From a checkpoint of a small image captioner.
Model: 40-pixel images, encoder arch inception, encoder norm batchnorm, encoder depths [3, 4, 5, 3], encoder widths [128, 192, 288, 432], decoder width 128, decoder layers 6, decoder activation star_relu.
Training: adamw at rate 0.0013, 6700 steps, batches of 128.
Data: trained on scattered letters and digits in many colours, 48750 training examples, 17.6 epochs.
Rows from block 12 of the image encoder of a small image captioner, named by matrix and row number. Rows with one number belong to one channel. Each number is 128 + 32 x the weight over its row's rms, rounded and kept within 0 to 255. All counts start at 0. Numbers have three digits each.
Before each channel's rows are labels from the 100 images, of 14976, where the channel reaches its highest value: "top examples" is what is common among them. Only what is clearly more common there than usual is listed. The data: scattered letters and digits in many colours.
# r30: branch 2 reduce pointwise conv (encoder.blocks.12.r3.0.weight, 108x288x1x1), inputs 72-143
# b30: branch 2 3x3 conv (encoder.blocks.12.b3.0.weight, 162x108x3x3, transposed, each kernel summed), outputs 81-161

top examples: the character C; largest: C; count: six; the character G
r30.100:141110108092118105042167114155092134089105116151066100110190144157100082047179146106059043100064048093173169112168112100191146207093242051175095170201059111176156083129085091122090132108103106154092098160165076058077
b30.100:056145100092139147132097069094139122122126111102099122136082091072096083109088122140132054076129075099061109142119075136147144079059086134098134120101137089068141066099140124137167116126103080113120094052088092103142138119124068113081088142127

top examples: pink; white
r30.18:125121114109115121176099178089098142113129120101138127107095111111133158155099102156169164130138139159110091083095147172080181117159073154131155069179115128101148136089133198087157195092156160105156185055080119124145
b30.18:083135136146078102030128141140132104086113137063069128125157074135128084136152048071088105156107095144103134125122128142165082112155103095088086173066116133139056100113162144041078107108168107125129068167068108069109131119128147135078129106146

top examples: count: six; green; red; the character C
r30.64:130098183082138135227171101115110137145127123148085143090165185128108156070160220209145140142083042186135170201168097137141075101140158154155114097140096177101104123122087220107145097144141159161124105105131081119071
b30.64:103153120126086124130113120108118106077071110085085032117086105118103083117107094123109107091116116083117083143073104110155133107120099154084124118085143082100128106119124126134114099083120108149075093085089113119136084055147100111103106115062

top examples: count: one; the character 4; largest: 4
r30.1:151139095146108112126140135145132118144128114140129172143128104102116132116133111136108115142103167132086063149114131136131109141147128141128083128104148156123144165144122148093137128050123119089135094098116114113167
b30.1:123045138126150170162115127135156147125170148136111156131106120125109113097131107162082119107135125108106131070148096124094136114097121120109125134109041103120166116122154089158162119137141130061139125095110107116040111167048111090114088174148

top examples: red; count: six
r30.77:127130106105121140137132161086115084138105158076148094072097156116137149108098098158153142073141124145145096089118137083055100126139081121094151113164116124078135130097157162147165156152135130154131177045062133092098
b30.77:144156151129101096127099142154129101112056137088101066095115125131105135106119136100089101090142109117111063158074125111153138106133107133111109139140159109132117147135148151125129084097156141152077098118106123115156094051165107108100122088054

top examples: pink; count: six; the character J; the character 1
r30.106:088147091100083165159091190110142112067081165120100080101103153127057138115108109145150146089121122125121133098124102093083188131111104180130178091239063107107120139084167197155192227149103195143164179072083049057105
b30.106:144121148100119143087056157134161118093117186089086101060109062152062102116158060172068078137155063110091117125109128077147114054142079140088093135109129105126138150106124134112135077085162132129092112120073116090120064099120131113073067148127

top examples: red; count: six; purple; brown
r30.22:100092155106110116242119081080116143143143109132103150110164168118140182109130212198161167122144077180101167183120111171120059092169110193136111051121119179103136102109077206126095097109146100088105141105119144162073
b30.22:104138136120088126119115113127111117103082113103115078089094108091110105105105102130079114103123103098111098142090086085133115109087099126081101119112138088108134095097132122119115073114143108129095082087092087087145053069143112096102090102066

top examples: pink; count: six; white; yellow
r30.92:102126101096116112152112172098120121130148155047172122104097125116138140147109082157180165099165146127138106056102140128043170117153066148095159058177117145081135132111141171126160194128137153122178210038067128117103
b30.92:144149138116089103083127135155131110106052154078125077106134108127120126118137096079069115126130068151111087132110129088148120112125111103108075163132138138143096150101155147092114071114158124130105060138113084093139108055130135119094118086086

top examples: pink
r30.105:152134113141099144158134206089133112084135139147142133138111088109082152143093124170179155148158141163135116129122134131103200140156123188156174072211106142126157173092177191149202218133122200123189211064107091108121
b30.105:147117152096101114063077152142142095070132190079083136097118077144072107115161083117113080145137060122094102123102132096106094035106098106096063125112138137117084138118130115071119077077187134122097119153080120078114082114124147112068036132123

top examples: the character C; largest: C
r30.47:166080118141122127085222137140115132103123095163145132144162118150128110117137141131105103146115142116110138139162140102177107163111179111134115189105146114172184103156100109140148086131112107143103069165170147126146
b30.47:091073108155133149148131107146143116115154120134122141172086130102141122102108134151152088093153119101102132091138099149096128107054108139123134107113076076088181074130116077152165146139135100068142118079125097119070165135070103108153075149149

top examples: teal; count: six
r30.37:122113115106116105143113108103095119118121090090120126112112137128140113108121137126101112109154125101115115072101153143105092164123107134122097118127127153131130113144124152081151096107087093130093164093096128131136
b30.37:159151104163095119166137134173006102080117071107131107133129124142126148133113119138135117099148138107112100165096126145134178129113108095134158051132150107119171140121051166182000135112106126163113119128124138111161109118152092127122128118105

top examples: teal; count: six; the character Q
r30.58:116127103128137083160144081100122125142131090136116116123095143149133142119125129151109122143144131100120109115119157129104108160129126162118101107147115133141123150145131145076166112073107078144077161115121125142138
b30.58:150152097157087120166137131161001102068119067104124100133141128143133139131117111136136115110145135108118107164097126148137179133114113097129166054127140115110162126125056162192003137112095120160116118132126136111158107129144101122117128118109

top examples: count: one; the character 4; largest: 4
r30.4:126137151141091096153150143135142141109117095123130140164124131144136155140146126123107124121113165122073076142112130116106137146131134154113103122096137132116128152157124153128126113086124126065126103098140127130172
b30.4:115065138128144172142114131128166157142173163129106159129108110108112110111130107159070114120135118115105157062150098120118120106114114122108112168113045107125160115125180082135184119133157125042149118104096100124044111151056126119104109169158

top examples: the character C; largest: C; count: six; the character G
r30.94:214114154168122114070249111165124135158152124197122146133210102165125099096157187119093115138134113148151201179191138147235117186142229082196093184124138094173152125181099097122130111148161157172119081186182119133154
b30.94:043111106128130137121149084126121113126132078136126140193092137060143110099071181119180092098140137095088130097135087177106132120042117116134146105120107085063144034105117091141137140130135065097128097081131114099106203134118088098125090138123

top examples: blue; count: six; the character C
r30.9:129124094101067113089118153160125053117087113152051071100159179158101096086144147101036070080106102095145145137100120033114155182077159135136128138192050095164150108096149109162100188127095145141108146121131035062107
b30.9:085149134096131157117075109103160130102120138090089101061088071119084095108122083196090077106140075111095130136129111072170137088141081151104124131119137081101164103060119150133153097115116128132105104050098129108131075107130108120074097180150

top examples: count: six; teal; the character C; largest: C
r30.15:152119150096134136143175081122135128125130120171059148149189166167085106044137237154107086141052039176158204212217116110201118121111217094211118126146069139179132078149082157153085089139103108139083065188178062107108
b30.15:074144077107108151127115078060119116084112098093078081143076094092115074105100105123119081087109089085084095143085088135154128109089100129072139097075141076075114088106122127127140127105079094128097101058078095112144123109132081110087095141091

top examples: pink; white; orange
r30.30:141096132129108099237167179075100132033148105161146118128140099129101125136159129171151165138150126157117129145129110132142180142146110147137128095196113147156167141069134216095174170077185204119145191068131119135098
b30.30:093130130102090096034118099112113098073127164088058143129131081088092107107119114075122072136109112126074119117120103150115060072085100111100053129106132123095058076088149103020089091090158094107120101152082122063119117131147133095083091116129

top examples: red; count: six; the character J; the character 3
r30.39:085143101101139173156100142101138086145109169073152086083106174074132169139085125153133150097155125150100088091133148096067127078149066157078154090169128125088111129117135172119151147157117158150152162090071111112110
b30.39:148166150131095094101125152148137099114045150086108065123127134133125133118117129084088120096133122126128078147080141129158123120149115131110094147120160112150100145130162143107140098102153147159080083126113134124139115048178107117116129093051

top examples: count: one
r30.17:136123124128107126123128150114128111114100098118100158136155145132124123117131131143107114124113117114073100154146110094132123121128140122131114159115103126123104149158132142105138127074138142126160107133117104095134
b30.17:125044150126165180157097128128161142129150160133108142113112115124095099094142081168075099115149116106109149065144091113113131105096113130103116131105044097109166106120142082147161116132145111052123130101106096121048092139041116091105092183158

top examples: count: six; red; purple; the character J
r30.76:101146119096130159135124171114129082155118169071132074071097162102122136118083092144143138073137122144130097090129147085059095109134059135067157108142136112097121116101137174121179157145099143151162192076079132098102
b30.76:156169144142081098116120167153124104108041135085109046116117115153110134119126124109106131100142120117128082168080161128158126115146112138115105136127166113145128153136142152120133104101147154167073091118106143130153114044171103120127134094057

top examples: count: one
r30.19:146152112139104079138115120131116126151103082137142145137130133128112130102125116144107132141120145142066079144114116118121123106143118124110100139100114142130122165161100143130132126048151136090121099119137102094170
b30.19:117059138134158175169117128137152144126165139119101139132121107131107099098133086159067112116149126118112144074145095126111156102097122118099131142098046094123166118129144102161145130129132116052142121091121094116051098159043116093102106173164

top examples: yellow; pink; white
r30.68:142116112125112108112098119081127111109113114084125072104109082105136112171098078086090113092151142077107078034066151101060053091106086131069119100080121096131116121090109058102122092083123075111097140125103128128126
b30.68:082133133170114112179176105174090166140107101129183121086149188103206153147155110124052171113151127165156123138158074118148153174124118063147139163117121126157140097101117176140115127203132117144161090133150108077145118139119118171151203080140

top examples: yellow; count: six; the character Q
r30.14:122139121121119071129116101100100108117127091071126099099108048129133123158118117090104105112136143104100085027064129138050047098134058135089089050045141128135115118102093091047139090091140067094078135121131138142114
b30.14:085132116179077078136189119163091129138106070125173121115129121114197136137127123119077193109111114141144139156165092139151145178110128098148142163109117106127145078090115165136091115191145088155165061122140106062143129110118110166178184084132

top examples: count: six; red; purple; the character J
r30.61:084122115121127132187096146081111120154147177070174114096110160093155164137099106167172185112176138175106117094103136116072122088170060162106158117148148128076129139087123191101189173136159149160158205037079164112105
b30.61:155156148134088096100115156153138097111052150078104065094121119137124126110126110102083123103140101121130085144082142101152123116141106136105094143128156123146119153133145137114135081091163143151086089130111119110135107053155103117115121094059

top examples: orange; the character C; brown; count: six
r30.33:180055158062089108157196115134045117079143087163075126091185104169127076099135167155065149111097041158174171169129063126175116160098160088185100067171086153132150076129054143114104138095142133114107130094151087090064
b30.33:075153141124110136115110114127098109060117089087105095106090076081103073107098122154117098116166107107095102145094082111159115102051098150111129087106148086056146078088070116119101098099149063132103102077093097100151083101135111101096058143096

top examples: orange; the character C
r30.54:124099080075058092073073150095117107148070124152113137087143135113067131077118117113105101115104074117070101155131052068126111077108160127133120211145101073096070102074102117124117137081084162103172083129127083054071
b30.54:139080152117141157160051105144166131123132160111075101077111098136064106111160054190086075124166091118102114095103091080112168078109071143093114146113089105130177128125150120173174089089143126080102101102084088102100072107077130092058103168135

top examples: white; the character J; the character 9
r30.44:092168116132121108185068153072094131184142122068203139094062094099124175181084058174222169138213171158067061077064124131059145086176055155063141069114185147033104153072124189047176133093152164086173218051028171139116
b30.44:180117163123073091152107176190140097105093171085107100083146110153110138126144103118112121129142101105122090125088153098110161094145068110110093128114128141167146160135137149156132067092172141138088077155087105073121087104133130126084097085076

top examples: blue; count: one; the character O
r30.12:089164103151057092173041159083125109145143118113147180132084094096089160149123087132144143127131182142068057134055150126087177097134097161114131098115130130109113175109115164117176166080125154079178147068070105114150
b30.12:110090158161114149152099154170144133130136136088062127109164088156083077108149057126065093134147099145104139091121101083148172096149085100072165183087057134144156151153192135184135120105156120081141076143081083092080073161083151115074123139131

top examples: the character C; largest: C; yellow; count: six
r30.11:153071111088092076078204085121080134141127075154124121111183123169095050084142156092111100120080074104129181128176052118205122121122216044171070196117125096163151091138046097104081088095103134134130042163166121103104
b30.11:065113104121119155143114077114146118123138112132106153153088126074120088099086126152139073081139104084068124102125069142100133105053082137093127121103110078080175059091141091151175110132121094101135080072098114092107147142103086097099081148130

top examples: count: six; teal; green; white
r30.80:136127103088140142158161085113134078156096148137075108135157152158101125049141174150089102095070089132138182165189112128162091108110151104162114162125052132136106087152120155130127103122105115153099115136161082055092
b30.80:108163099130094129142126112107082109058086091081093030142093117118113100115087107115125098090117125077101082155069111147168147128113114128117143093091142078092140119113096147148086131094099122149091098089113126126154108080142078109096129114065

top examples: pink; count: six; white; the character J
r30.13:035161056113073144152034187077133073141111146127095122131069169141059176104108109110111106092108110145085100159111108044097143127081103175113149150196079052077061173067126180171126188147073178106184142108094037044111
b30.13:165112151105128148129039149153158131105123191103093103054130085152055113117175078175074084142156074131102119129108132067123140059135070112075090147116114139141137167133142138133150069087159155116099106137081101108123063105128149112061078149121

top examples: teal
r30.36:159150109137108083181165088100105109111111114169080143135150069164134127121175145128078112142104128102116112106120147149116082138105133146129120037140113120138169157137097152064146094074116089139076177084108098120142
b30.36:142136103176112136179123115172025110083128041112128111117129115144137138123105103156126113100162128111116120155111108139137204135102108095121177053125132098112199116116045175219032144112091111160115133106119121091160089134119095121116139126129